From a checkpoint of a small contrastive audio-text model.
Model: 10.5M parameters, log mel input, encoder arch mobilenet_v2, encoder norm batchnorm, encoder depths [2, 4, 2], encoder widths [192, 240, 296], text encoder layers 8, text encoder norm rmsnorm.
Training: normuon at rate 0.026, 3400 steps, batches of 256.
Data: trained on phrases spoken by 400 fixed synthetic voices, 39062 training examples, 22.3 epochs.
Rows from block 4 of the audio encoder of a small contrastive audio-text model, named by matrix and row number. Rows with one number belong to one channel. Each number is 500 + 25 x the weight over its row's rms, rounded and kept within 0 to 999. All counts start at 0. Numbers have three digits each.
After each channel's rows are labels from the 100 clips, of 14848, where the channel reaches its highest value: "top examples" is what is common among them. Only what is clearly more common there than usual is listed. The data: phrases spoken by 400 fixed synthetic voices. In brackets: how many of the 100.
# convs0: expand pointwise conv (encoder.blocks.4.convs.0.weight, 960x240x1), inputs 120-239
# convs2: project pointwise conv (encoder.blocks.4.convs.2.weight, 240x960x1, transposed), outputs 120-239

convs0.573:470478473474543489500491517479458501491509476526468502502515506526502479528547484516506511470528484544494455489481494484491514459459479477506555481498479528544467555484520491525511523504459511478465521474524499514530517465458474462494502535546481511474498525511484477471503481505510523474494565517523531484532530478503518500484489526504512485488519489505508527
convs2.573:508505500493493516476474499551459511527523512546482442494521496501482546472547513518486532462495548445507529491465492526505510499505467488476430484479510500518478513483473501485526503494515522543503485511511471472511476501486490511483483484527495455471481533486497472523438506508471479518508515523497517511519523467535497513526502499519487466511491475439499466
top examples: /s/ (89); /k/ (75)

convs0.739:500529537484485499499436476450552460466498451482494497503549506462501493535487510509473481497525474517471516495499542493491547500534511516535477511540508510495519487519496515506490525475550502478500470515475489508501470458468503475517493493555500508467465502498481474478523515560524492535491488483490494519471548469516515508503489489516474488459453526546484538
convs2.739:511486519556503456546482467486485462472522540486521515515512533483515497486500504478481511496479514559442536508447448490478490489493503494523526475509514492497474531512510489492522494493510504495550524495448527527502531482496486478506486473494480488517465472535553502476530516480540533512499484518503497480494524518523498557484509512538448462460446484473480507
top examples: /b/ (86)

convs0.68:520465524485486521506478503481483496533535523551485477541512529495507519468569514487517438495477501531515482505471466497498500496491478503524510449511493493511484567497519561563510478510528484463488494525508487506515462537502507482475516488497492487485499480493519544535501478491505464468476503524503496484515506500509532475452521477507510496497484464473544525
convs2.68:525501488479480484492549520441487530473535499497476467515497481513530503531544470462515456505472506464475486535464520535471484474517448491455533496485522484518501529472508531468500489507466507514497543518470473461529549485479518476502475494459516479520541494515485542488516477506466512460491513466463504510541513522498525527537521504545488469458546481483528505
top examples: /s/ (92); rumble (30)

convs0.240:475523486471492485470487494516516458527500500474470517470541525482490486495478506510505515490497504482527474522527494484573486508452416545515477509504506488530511456513448483531519517517536505494508481534508490489493527476510500504486495480470476492524474514537491441486528537525510477493486505468536487465450509506525487537487512541509497526518525534497487524
convs2.240:507516503511505548510512527487497473537490506528499494513480546507473462454524502490545433456563480503461485472482511474460499464498544485493506480504488492476502484503506492505496530508528486450489479514503522504539480503493468489462541490493487516497541484509484521452504492527502470508510515489482516466528522502532514533439526564510511541454529515509533525
top examples: /k/ (99)

convs0.442:469482533505505510521539536499509521509527486523511510479505482477524497460477563500480492489490480510521534499538502478547494504497440540450465489520467522471490500492525515551504492444502480475520497548488508491517525476454494498487480511486512501531494502489497533551477534458517506532452535501502498459514544503476499502562510507538459507491481512508452509
convs2.442:526523482492493515553470484511495499507497466508515497535514522463506550456528500531451468548520489504504487461518493536473486542514517461477525484488494536489524491496491485509497502512473518504508499522510482520497541479538475507519484496503516492472504484482493442518501435544460492472516487491482527477467500478525501488506430521466495487519499512514528491
top examples: reverberation (71); clipping (25)

convs0.256:526512475471501505517492482532460523462522506508514461538471477500523560523489483492544510489514465482515512512451502511480505477508525522513492505523502488520442538524503547487481468424534498474497490523476528497501475519452491499504514485552486516524565499509505482505521511482517490507510521544521504490505447491484516495519537548476489471514513508500524498
convs2.256:539507501515510532496450502518503540481492480516497478472530533480512534479517486513479478496515507506498510515505525488537485483485477481492501530492519495479477478478507478568498487445505548530482531473511442481508515496533495544505507480495470529495481496465520525514487457474485514495534482533467462509505472477493474554552470502460499528512524475478456504
top examples: reverberation (89); /k/ (72); /ʌ/ (34)

convs0.125:498485487464520454492492479478555473519477522533521479508471509560533464497534503494479480508537533535508491519518487485493552530516504463503485509543525494487453550517465490477494510520497501496516515514473528563530489482502507551523507502519509517488499501503494513494511529525505501513498518524500501489546501473460495510455517532489474489505530492478489507
convs2.125:523481465516476516524504519488543465513532514526530496509482532500510499525470484492449511522528518464476557513494463490476530487509510490499515489475497504462522466513528490510511498473474479491504502486511456481484514482504490490517484498509480447481476536462503521448479504512515509495517498464501489505488499476497522471498482484456501519484509532548482546
top examples: /b/ (90)

convs0.722:510527548510527507519523508506494496477497475510503534449507484520504538484461488509489488515495525501500525503486497474513497515479486460478496523526511503489494518518467501465491586498516491477549463467528551484552549510501497528515486488513481481481497514450489534521500546498492495493535489491520501470525505480492517479490510505541555491458488546492495544
convs2.722:508483526491469487526477492460476504501530477536539503518528501503486485483511500456499481554494518495510538470490458510467514562455508506544475504523465493528504527464527473485526502437506492498541496476531519518497492477502513507535526494485487498475466523500483523510489507527507509521487475478439483478534479548478518512467534501454460499499502510517484483
top examples: /b/ (70)

convs0.394:491478525501508494540490496528503501525523481527534532478482509530495494471499521447476478463476566509511492469551494482520497528510493459503515504496515465485465462550511524516482574544502507451517520506558496486480462471528506537515490471534472489522510476462512509490517478532523498486503519459569462511496509493519479545510496464525484490527487490511498478
convs2.394:480542488512512514465492508507498509474472503490514516449464520486503548500529514500488490497504472497487536518478544479526488522507520470488464526494541478511461474511498482462491482490487482515482479554542481483510485492496531526489518522479535518486550485536484549491511547526509483501539527552490487491470495463507489497499483553513483529488482493481481501
top examples: thin (high-pass) (48); pink noise (37); white noise (35); clipping (30)

convs0.318:464500483503488532533505501506516452456487481491511521536494491463531488537532538474489495448490487469520463476509551525542489487546483547486535523427480492473534477499498472491496487493542476483461522549495500515494506501528508511511472510457505481527527508510492455526494527514489485538531477488479492474530505513475461562519461492525497510469521518516497482
convs2.318:462504482525450499523499520490479490486527481488535483504509508505518439492515524531483520476527518517461491530517490487543457475517503472457523462520502477533493501522527505493524516515464528437516455522503495454479501478487454518481490512502540483459499489517500529527483502490486528511461520536509467534500473475504506501493456504505434466522501539508500490
top examples: /k/ (99); clipping (30)

convs0.421:449536511485523529499481462498480503486494452481487486503478513511496518480528518535483485504479508434490509500508499512526476441486508525490482510489506512459528526482543485516494500515477494523468543525481514491466511525487529510517521546490488502460547481453494514527513426572489479503513477499525512497488479493510499467505506517473543487541519493539503488
convs2.421:558484460501484491516491582525466531482488493471489499469479500519514494476469466468518520493496507455530492507509519458466478463470505466498481515512475510512503497520449497515515501483475492551489491532490483544478525505517473501482500552497504498531440504514541518504489545468488494482499510499456518492505494474514501510505478489522512487434501473499492505
top examples: /æ/ (62); clipping (26)

convs0.398:502537534458493512517513497548486507518520477487536520461507490451518471465468497502477490525482498478502533484456542499492495509512488516506496530515471501520515472476525486470488473502492493502493505531411497513503495508492520531497525479508465556463470471534495480509471447494494487492530505574475514439442545458484466489483534539504487526537484485544486536
convs2.398:502488488471497487493546470487518505484493516521480495487493453522466502471532519544506518484490555450507462532473458446549486512473526475499504479494526528505506511500502487503557521498538521535502458517505526523483481491487528505460534519498494488480516465505497514482498524516516492545516529477540499501474504518480463480524487510519510473488530494487496466
top examples: /g/ (42); clipping (41); /dʒ/ (32)

convs0.405:475472500519499510488486514517526508492472506452446505555510500460454469499465504519525513495503498456473509484517519544523499469515492487522537481515489442528489547525489502465515503514513506518541525532503487490444516495523460494517510487438522532511472493479528462519487491509465477481481520497449491471467527522512473511543510488533478509518508498494450501
convs2.405:507488471514514497491506495516487479503484494493519486455502503485508468501543453506468477503510488510535477503438510459491517528509508496501517465520491499474537477475489481483471498457498468499474533472497530479531469509515521502520561499530505557470508548475547521506523497485476468482520445495525524441530527511466485545496525550518509548471489516479527514
top examples: /k/ (73); clipping (35)

convs0.548:468467505501501487489520503483528482526517507491479528510503478505506496458455497437549482530519497494489511491484481476475464501516465494488501504485487469515526521491456552544484503480488491514509535522434507478505452512509509473483504529533531502508547533509526503535518520509499451491491484526516555512469534476487506509522486516477497488459497510493578459
convs2.548:514482526453487501509533537475481510517494469528547510520477516473532530497492545487476489491513495518528511517492493485481494498463498523467497480495504536493497540489501509543516486550501533468516506453463503466500439524501548436515491511545485537532494511486477532460498514520520505508420510466505533501500502539469483488462506482523514515465496523527541495
top examples: /ɪ/ (72); child-like voice (51); clipping (29)

convs0.100:497501504539512505511545549479464506504491494491514492506480491496513530495504510508488558462496467499544502576486519496551506507529495460462473489510489541497502518501537503527459479499544509481518472502521448538501509523528547535528511515491500480531480485535502468543458481507525482548524490524501543453504504491484506551485501483521470512498511530533505513
convs2.100:509482546448523478514482476499482524457529522524521497515504516521538504509535532533465507505510547529493517496497530503468519526456523492553513513507485510462492491481495494561512492534516538464457522504498539514492512505471477471477496503496515509496524487518517513539561484502445515499465493498455478455520491559494512491498438482504477530531448530508472502
top examples: reverberation (89); /z/ (59); child-like voice (56); muffled (low-pass) (29)

convs0.219:535475538494522489515508473473474504518493521528460469467500544528479494519484545504496484489483510463465454508521470479495516464493537477511500492523563516505482485489492519540544504505523497527457483476535499445551486485517515500507491494502524461495483566529504509500546502518479503529513495511458517551489490527501455429477471480525477448462512509497505484
convs2.219:505488486445455520528526478484560477495502488487545497548519505496468522515545462492516557499450505469491561470525444511532522484492489506502481457483505523491514481512555482475510500530529494478548488508500468471465491507487453524499478489495507456455502505518475458492469522521478507493493528476503466538548519499491479449479539480529462474498486510481515493
top examples: pink noise (45); white noise (29)

convs0.198:499526510474462467487537482532511470471512510518500505453489504471508464490512489499508489533474483501512492517495517487496542521460506438482498505518510473456482496497492487526533528490495511528486482510510500487493511498527482497451505473454500493496535541487476495534453594479487491493451517477515521481479539494493499477507486497521517508528516478512511535
convs2.198:480480530531498474524425509540513462519486519554466507563520525470475485462527501529483523477503516529508528516510467506514496493530510491459518478507512483463495539474477518502519455434498481524481482470490496496491457508496473535529472510498531474472476492507514501500442496548488533517511514524479496500494534505497500498512513538507495484558505516549507523
top examples: /g/ (63)

convs0.243:465519521439519491498454483547529535505513521539499541540526467527466528502499482528488528525486460496526468494466524474520483477509492471481488452486510480504505474493490499493501429468525522498485450487536488516510523536491499495512467498538533475497464461527516477473515456505510510521520506507547499433480496520464509521524478498561507510519531511474488530
convs2.243:468521524485494509493492525489495485496529522493497521509529486515502482478510490491445468472466510532536413515471494508547504519501523525522513511502496530497514517490472469486500553462479541489440503534495458483499531527478436473517502461531518499494477489505500453510472488491512534490494497498501463503489485540493478472495494475479536502511486506531507460
top examples: /s/ (92); clipping (31)

convs0.719:506484471513525516499510491515504516488501506529492535561482490565526512447559502487485549493506483523510540516471458501472499534486461469535489480513437469478520447546541551506498493500456490469490491561514512510490494478499492505513529485543506490456503522514533508490456513506527491533511515530507544467536479491479491482506472481468468492506489512472503483
convs2.719:469541499512485522491499524530529482485493501474532529496500540470506457500493471494503527481480497495488484483463509512504472490513492500518483478499435489475514438536526545544516531472518514519477534505504513488503537478497505513490509499518480513462546493457501512466495500506522474505497488502501566554518483430443520524533496541517531515501523485512516486
top examples: /ɪ/ (81); /p/ (70); child-like voice (47); clipping (32)

convs0.686:466503470482501512428511510476536508464507510572478519490475504471509484510478474490515529496480501490475442496494528466519511523491477541478485528499518515531485504494484533497513490476512516501503505496458503440499507482502448510473488459466503479518493515464512471509511547499479464497452500522554500532508503520532487497539479480535512522507512532510467492
convs2.686:531483464469527498526483498504516504512493486442517506491467466495502519517523473491484507532448496513494511539505480475508538504535470494487532525492500539496496473515493530488498465475528485520495491487522485505463423453482490531489514534448500516482512493474505489544520523529455497460474518505546470496517493466508514503514465543510467519489491494519497532
top examples: /ɪ/ (70); child-like voice (64); pink noise (31)

convs0.341:481517479496490452537532454512535505496474511500492532476473524500565430472484530488470490466497518502491496548488476510503449518502501488486461489532473469486466501484456544461451469484498494507527505531474516499537528518473505506487474500488457536477501486519515498542511528517496468504484520518520475495544468494516485517457510543462504517522504537487473498
convs2.341:483482489467502446483507471515554486511523523531477503509485485519547548502496521526471483508527508464480499543445510530505537474494524516479513474500476513493484482481499511518583518477509506457506529509467471463491439531473477511521549501525498517501484497488522494482498538503545502484463500505497458456527516493531504517483496476472485527515474485502471502
top examples: /g/ (65)

convs0.16:538520500493481488488496508493548519508531510541492480460507496478509540483472482470487467501515469543475495542532547462502515468520519522459532505501512502512496489512474516512480513506513489450528481512541469509517454473499452532494488536483494503466438514522460522508447555484519557454485473475505501520477492466529544538535474445534501510470491561502482488
convs2.16:520475500498539472485499524508487470508492495442492516515451482529489516499507466516470497530521486497496474494497485477526528487473505494507519484490514501500470524511445462490507482486517477584481502452490485507500509464505499469487515488521498488540481527491492476514492518479489510470489484513451503499518503488497515474462539508490514528487521488522443508
top examples: /ɪ/ (72); /z/ (59); /j/ (37)

convs0.496:493548514500521517553488505493523522527508508525465511484475516471525474474504536530514524518487507529535498480513500477478511488504476493528529529486516494517464524505536493535490450498478509498447469486530524476509512500486488494507491464476469468483499530513513489506505563488514519528510478526508457497442534516494487570513448526513462492529507487475524519
convs2.496:506485506506536497505486486499514479521495495535512475520502496493470463464485494510492476493504512535488544499545494486496545485524537503501509487529510474473542467515483527512476492516505495512549524497476510491501483504503479509487455458534484494547482487480476483526486462515530484408494518520521490501562543513504470497494490492518475486453476526488504473
top examples: /ɪ/ (72); child-like voice (67); white noise (31)

convs0.291:536451503523530530469531544504459480517484507472495503476507473507523496542468516530482524533545497495512501516469514518487500457527475501507478498482505460512509542495513538503484515484492488538463530462464468502482560551487514485534521498518506495510517503481486486481526538532511488497498465491500485520480462479468521497501479518499512497479500488480468442
convs2.291:454470520512508543519511550428505481510497524539474512533517478507485483498478529485496459483545529501505456511496495508511499483478483549518497491496498477476483492513514507472556510541481496532512503525523529513529459487530458516481484468463498484479471472499494542507453510489480498534472498496469482471484522501490512520522472522507536509538507491543494479
top examples: clipping (51); /aʊ/ (44)

convs0.692:492483470487480468447494485496528528512519514517489495481486475504548478492508538458526503537504504479518479493485504476532530526517499510519507495534487476478494499536479504474516534498506520471519504504519511560527522513438546522522486531543498547485503495504521529492458540532560458494491554518470493497496500516490458545478463516506503522553534491501502480
convs2.692:513485533533500499466526504500533459513496513537532515534497529440495506510469505477457496521529515412481487498480494456423521530581485468499521501526501493489487507461514471507487542457491472472499513515476499494516526460480459493451538514488492479496522500488530521492513484497486499546522504474482457504528507437463533496525535483462496514459482496519480505
top examples: /b/ (64); /ə/ (60)

convs0.118:463507537486493530533528468523480529491534514498524477510484506486502501481514524507522520486516502530504492480489478522521498506480492519480479476536517505519473544483517508479457461484474515495515471523516474479490487512475484505511496528480523471497511523507499472515538439504487484498529485491543486518475511509493526468471495496549511512502573507477508496
convs2.118:527475494525514524528488530525513482510472481532500512501483472489466480464531501490506462487510492483506488475475484503491502498516478507546518517500494512512486527473499481505474477535496522509521483462517487493508517491503503484526541487500513478508480509504478490497466509507525499522487508498489501513521543508487471458473530503468530494468568521466484500
top examples: /s/ (93)

convs0.594:503532458476491479512461471436506529505488495517522524491530500494484516554505531491514505459500507496528465449493476478485497476485460509511523427532513500485523478516499501471498494545495516478490483550497535458479494497482479478459531504526475529501503492488510482511463506502517520492537533499512489480510513511552485507507494487521500551514463504540524536
convs2.594:512516494547506515505502466499447540524519515480511496487497510468479471493523495497509488511513483548496552458478531488472495495453515542536456535494507478516501488552508500488489516509524491529526488474477498524512471514492486515548479497497525497465515529505476497491461494488513500508443478468434497485499482571522474509527539454498485527512477504483515506
top examples: /b/ (69)

convs0.523:477434484527517511483486482508493498487496525487496489466497467515490454470514464512481485490486494546517511527513532481509512431534470486508482489478489509520484449494476477487502489520481499508530515501455455490498467497485481515479515486534548518518489504501494490483526467525490458450527527486527482579508485468501497514475501507518501525480494524502451461
convs2.523:463486517519537508489527499507485494530473518505488469483466521510481543513543508515519511476459471525520471488537541479452526493537548521505487497482510478492534512483486502499471528520503472498502486551530507502511507507492537514464530500476485455506538530483503510554474503508474518514501507533511499510498520508510491479518529482522519484525555520560523498
top examples: clipping (25)

convs0.401:506514498485478530471528442462500492500508492503537516503463475537517515487506490540506486535484501530491532486508516490499512480513460465507519496523476524447502511528514510510529494514530501474486525476478479484485456508504471514523470515516486519514509533523488486477479501496497527491490490442499512522517487512523482482475573544507518467494462526501448528
convs2.401:512496466513540547524537505511486523543530487531549476495454498509483560551492537471479517531474493459481518547504497499466505533481527497538451502524512495538451481457510509452529509503494513512519545531483469492479452475496522479490498488483455479495472510513528488517481485563436524487506545481501503497445478469502482469515516511527460494511519521507474501
top examples: /g/ (40)

convs0.536:542497514548497539511510551496507488561538492520480499509520479542491481486525513487489467507508510508527488494499502533456498492496501486500518487537479514448474456516490520504483511502506508486512518463472502494545501525494491489460502546457492505475540492475539455478523449515448508502510503476470504457528456476510467518505511506474494541477499488491456528
convs2.536:508448479466488477473489492507499492517524509474518520503521499490485487539505479499494494515504498555499479485485477509484501496543489466502518468465536495530493561483483514484528502484515486524478479484533495479465560529518540488513512507508503458521489516489511488466521524506449521524499483489527466459514496496542515525481481454517517530485552495544513481
top examples: /g/ (37); clipping (25)

convs0.412:513514539559542529491484499472504506516516514450514503462470500481533415537492467540513480515477542465479512459520478475518503472501485487538481530535466538483466489537503530524490516503519499502513515538528492503484534516534503479479495531501501513528537484488503527510460499528554512526524520440486505507497487500482535526486481464478528532514510460494509534
convs2.412:496505453496478493471493512502514487529500512502514521505502479486488473512488514434542484484512511453480497450531523546477481468502528510525489506541529524485530551488486507494483496497492511559494503512501487552517549540502476521510504509483490538499477492490508460497525497501525513471494482453508462506506504533516494477497538475507519559494454474446472532
top examples: /s/ (91); rumble (31)

convs0.482:475527464487478514580480497459498490444490499515499490528490525495509506500494498484521498507514506509468491533506573548552498499515508496494508514462506506457490485522534516500470509558508505488506475518552472468471504503516542521497481516499473526521492549511499511439477502527508508494517497471515502438548464468484467567505481504498454469498514513499474487
convs2.482:473465499474490465534481500501476576512503527498498551480560480500483513501495501498515500517519481516493476416473497463515519460460476466468502471488442475506462538539483550506468512507486503521486482542510504470491514456496468511506487547526496558451479488512489519524489537473526506521472492517494438523553454468568514464475493461505481493504487557540492506
top examples: /s/ (86); child-like voice (50); pink noise (42); white noise (40)

convs0.265:505551507489500528511496500492532493490523507472473482520516522482489464506470553485503494500481524505496469473538457503514494503491506495515495506503499472511491504491487475493522511465473524538501511525494544484508493545465502441512496553508536498541496534515471475491493459535518409448485497542466545497457488478529525535479531485508516511517505481465509470
convs2.265:499489470523484558499541468522510507465491479506515483505502454508497567480502507490523491505500438505509486519489502470474514538482516488473552496505512548508492527493539504512506503536524544474519499459488516431516476554506536474529518496541474503493461525486486476495478492519492488489476488513511528513478492500486476481492493489518500452461461541524526517
top examples: /ɪ/ (98); /z/ (47); /ð/ (45)

convs0.610:541486485497514535518482475491480501485473491508536492493504486481543532485503525535482536535499488494467462462469470496462517519524491528479528498501502475483533475520524488532491512469508516508510530488440476480523520543489503501507478531514516556524517539497519531514457520499471526493487495518511519480454472522488538486502460509472488499509516519536484512
convs2.610:522511530488523547483512520478513440511513525443540527514486512495471463469490480488517498503528510510508509467484526507477503510460505422490461533493469523512521486495516481543520530480528469507515479526550514525499482466495446458470491521502479475494517501538511487444489477519510452464479504467466496524509487532506517499507497555483508521517474519507487490
top examples: reverberation (92); /p/ (74)

convs0.143:502519502501497514513515455516547516480521537480534521549517514546529487465507527514520488517480489491552465491516549462487482523468489504492458503477508468480489507488501472512465496527486515469505512473439492521470490513471500502535491512480486562506491493539475496519447472466576498497489481505512518508512479481505484542491517510460535562564514531486504505
convs2.143:515450476544451458480513464481517498516537496505507511526547514505553515518461482496477513503470512501516504506462461495508521508530484507510509472477530502478464499447503491505564507493511485509533524499498476489480499495468511518527470509487474480501496486499525502486438476524464477517500476520469497529533484507485493468478491443552493490509507511498523519
top examples: /g/ (54)

convs0.693:521470470508507489474510521464503503485527507515488482508495531515466437458486460492523504519538482503516483498518509500512516417499481495468520536489500517535481514493533469518490498471512485508493509510514467506502507478495544521504531471495478482483508527517455560485464531512515544508489506504509488518455531526501510498525486500497515474515507529513482509
convs2.693:497456530488527483484509490514483557463487512516487488487537489488541479476524529459482508491495486522518537512496476527469485462496519498503512524500513501503508515533452472489503514492533528509508519481537506479478557479466510533488552500549499502532529524506483473487511503511493495519412494517503491499495488515490504479515507464515492475500456504493521534
top examples: thin (high-pass) (29)

convs0.367:460486513503523507512512454508518478515527502526509507525482507492503520510504540520538440474484473505511572468480467463520502518466507525490526497520483480502499505529494485504480539486545492490480482471501481486506541524483541501481525528520499509476504500537530526517488507490483499515515503453454491442478537504468479575469496496530511545468458545484470537
convs2.367:453475493508518479476510477430495456483522507484518488527483517500511499484477478467492477490476510522464485501487498512499475493452544487511495482529511502521525557476503492444509553471487546471488481530480410479478521509457501473491496519499517511495496473437472487509513530509502513466463473480512482487493484488537492516513522476498520505493445488481508515
top examples: clipping (27)

convs0.600:508489507499528508561483495507533437512472496501512507500482506521471470492516523473485476462488538496495480508540479473484462463455503524515526471517519470510491457519516520491499546531514538462501538481552491564522440490513525533505467495544482491499493483445521535504502515484505488576510546469533506483502497500514482498496491465505527503545491526484519519
convs2.600:448569522503546525462508523530470468474489527470494570475500516490508512517538526464526461474535471469523460478520501516503490482502510473547490510503530484455461494515489481475500469476480468490493515524544483494501490505484488502472479522475471501515518480474511524474493479499485491501529529541511492475457514508490492510498480571534507497528488446533490472
top examples: clipping (56)

convs0.524:490473464541428476496511468503504516519570518509499498544530497520477527508536465515485525491514502487487456497489504488485472454519483476516534441480520488501485500506480489508499448509500565534500531469480504472493482537502519456470498469532517453486492476473508519460465485548487465484485523530495485478490513495474498532500498492496502478521507497467563467
convs2.524:512454557459526471500560509506500497505450474490489520497443554543474470466469538494486482506547499442515475504543528478520558506520521481526500458493519505471511448521498491493496445485505446559503513518546527497513510472507483483472487501476515473536480486521493528494553514513502492494506492483474488482496515492515491510501502497513514499497520529476497461
top examples: thin (high-pass) (32)

convs0.222:478463466512553520489471505511532498488485464532489464517493506484511496470542498546509526505467481497477490542493480501472510548499496514507520463499466544491478482511521521558504521505489481458503501490491547457439461539493491486466506468487535550505509542514500551500494526509527554514495524523511493497502484487540531514559522500481505469456495530492506527
convs2.222:512495466476528483506478499515509504510451494478522471542529492513484488503540492511539514479466474493500481516460451483490507447485471519563478526532486494473547484457521459476540530477507514544517486476520492480484526497502501496499510524473549494504521505503517498488486541471504477504482498507497510534511547480544526508470496462496518505491457469480465438
top examples: /s/ (85); child-like voice (49)

convs0.42:510522470471522524514488494506529452479485501498509493483456508490496476471516533497519508555517502495506476498516475491452498536479515507525536539494507477518507535508479532493507482462517451516465505485506501501492515513514528505517482489518538450497532488492510507493489501511496519509478493533504514535441532519521518538534484508465488515521538509454548549
convs2.42:522489486529522531485540490529502493506491497497473504470475486488458449490470449517482492473525502495543499478498504496510474538473536501494494497524483493441542493502506493525515529505521538522517489436490501507528487505476479478509463495516568519498470522449482495478483500500521506452494513489511468513519511506495458494496473504471496517465480488475493528
top examples: /ɪ/ (88); reverberation (69); child-like voice (59); /z/ (48)

convs0.56:520503509490475450494533484498541510480481472510557526482445544551476473508512451506527502538471518462524488523496513518502544482488490492548522484521503486531515501490484491477528497516485474515470485487460512468523496459546534499497524506499488503489482540506496491502512485502542505461511511506503480527502491481467498537506454493497482461471514514478540516
convs2.56:476513485471431456491502496476495486518466523480571491478459497481532524468516508515507509498483487525541484495460503520486478532511484495489494474542485507504529467472499473479503534495512482487484495453488511487482503465535464567523510451524520511468486550485508504510474515525508505512540526518511501512474494505513513437499468520486498518506454465495532453
top examples: pink noise (32); white noise (30)

convs0.32:504541506505514558512490495550479503478482514485489468478490463519480524523519492471462480532548491514479480535518521523530499478510498480526482546488513508541525531473516485496477483522423475492509551500481558458488540480492494503523469508497476482488497433474513504521478466510523446500497505504485532514494495502460527513526477495484548484540509497496501485
convs2.32:447545502507498464493518516521533478482478500496472462532472466523496523490519529542521520485534471527532524490507470531475518464530504519560479527503500483471488468518487499472461509497460524488470514507508496494482526495506508455462504514471475503553506558465513527485497522471468448537519483523474477485505519466520466538507496499483534516487536545534493485
top examples: clipping (68); child-like voice (48)

convs0.146:486471486456461505497485533516474477497505511502482473513452508524467460460473536501509490487463482529548472507524462495467516507532485491521480493543518463504520443525511510465500483459457453542496501497455477471461506565501493504442471514559493497455523462538528490481509493507517481496455499537478494452491489537490499504475499501495483506474451533508465505
convs2.146:450489535489493505489480507510515547513468535458565527487491483498467533516550484505483487514470516488538518483527499476491499470515499510518481483492511508471502472481490494542545511528453432494507483444503511481489479521488456487469506532453517455473493518511510499489493527469482464503533547511480520473501492474511493484503456505493530483489497517482467486
top examples: /b/ (66)

convs0.516:525491509550495493470529545461523577501471502551547482493509461480500512478547497456522490508499477515494514511471495474476526483499529479460472481531531543459521478530522532488530476508495502512492478506511488496562479496454500485459477519494474543515511501517528510532481468504492519523444501519458509487542485481501491512496504487518470501454455484466492532
convs2.516:498531502553472528507473517521511467476505543503528555499497526498518506515477465466483484435532550521492522463478506501500486503536545468475527490505495502426511473519505564517474523443525521471488487490552513482480495482481488495493471484518482527512518523518497533517522511508537487523522482465514507452506481473462487480475504517492495520491466521515508483
top examples: /b/ (93); clipping (25)

convs0.60:534507493468488494474480450503498501491496492485551509489507465463511500486476526463487495509476495499526484491563500499473508498527501526486470511510505503500512467502498504448519509489475497482476517441496486456517527489472479512478463480506468510504463465513500526489504444524481444512473469511498522552481464493484487476492467487518507506500497530490485494
convs2.60:509479498569499503448528491510521464504491431539506513550508485490481547469533520521540501521481479521478499512514478504486493521517519530529497523512493525482490533517500486494521536474504475477486523507450482491526499488484519488495466503474477509487512492453523456482467493514492474475533535505524478537486466504500516504542487551498483482533516527506518505
top examples: /g/ (46); /ʊ/ (37); text has "good" (25)

convs0.271:494548473552505490518512513503531482501498472519485512478479458505547513511471521467485483512507550530518500542456515504492477523468498480475488499481504484499475509465488492480501510464505483505535531500474484482498485451471533501483498508459551524528503552463465520487512446483490479480530491507512538529496493497532511489526514519476513471465521523475488511
convs2.271:480525495497503524498495489529488492502496490452522491496518492497467493519545483515512494519515556482441521459468523496491488468490538499462490532490515508525498514528511503468499490461507523494497547514514533476484484502529507439508495482490476502471483452413513500462494530567477548472511510545443479519513498526497461478509521506433486492538472536484481484
top examples: /æ/ (98)

convs0.162:506530530501493541471477466468466469509516482479486449492478520502452471508492468521481542503505546568506537459486493531523459506511531498495503478481527516531508501514493505485510493518500515498485504501508495492472461466510507469515506512506495532515496485488527514469505527551512506471517490532464505464523507472531485482441522466513512535531480523506468510
convs2.162:530445487487537527488513504517470515521516504455513503499538480455487526498502522492503500524516530500502535512451522490508526507495466442527507497516496454499521490503484531519525509479469474544451458495487555534510511474510517514539512511516511479491505460461521538473485486524481478506508500497478475527501509509519498488572484505471510496518495490504501464
top examples: clipping (28)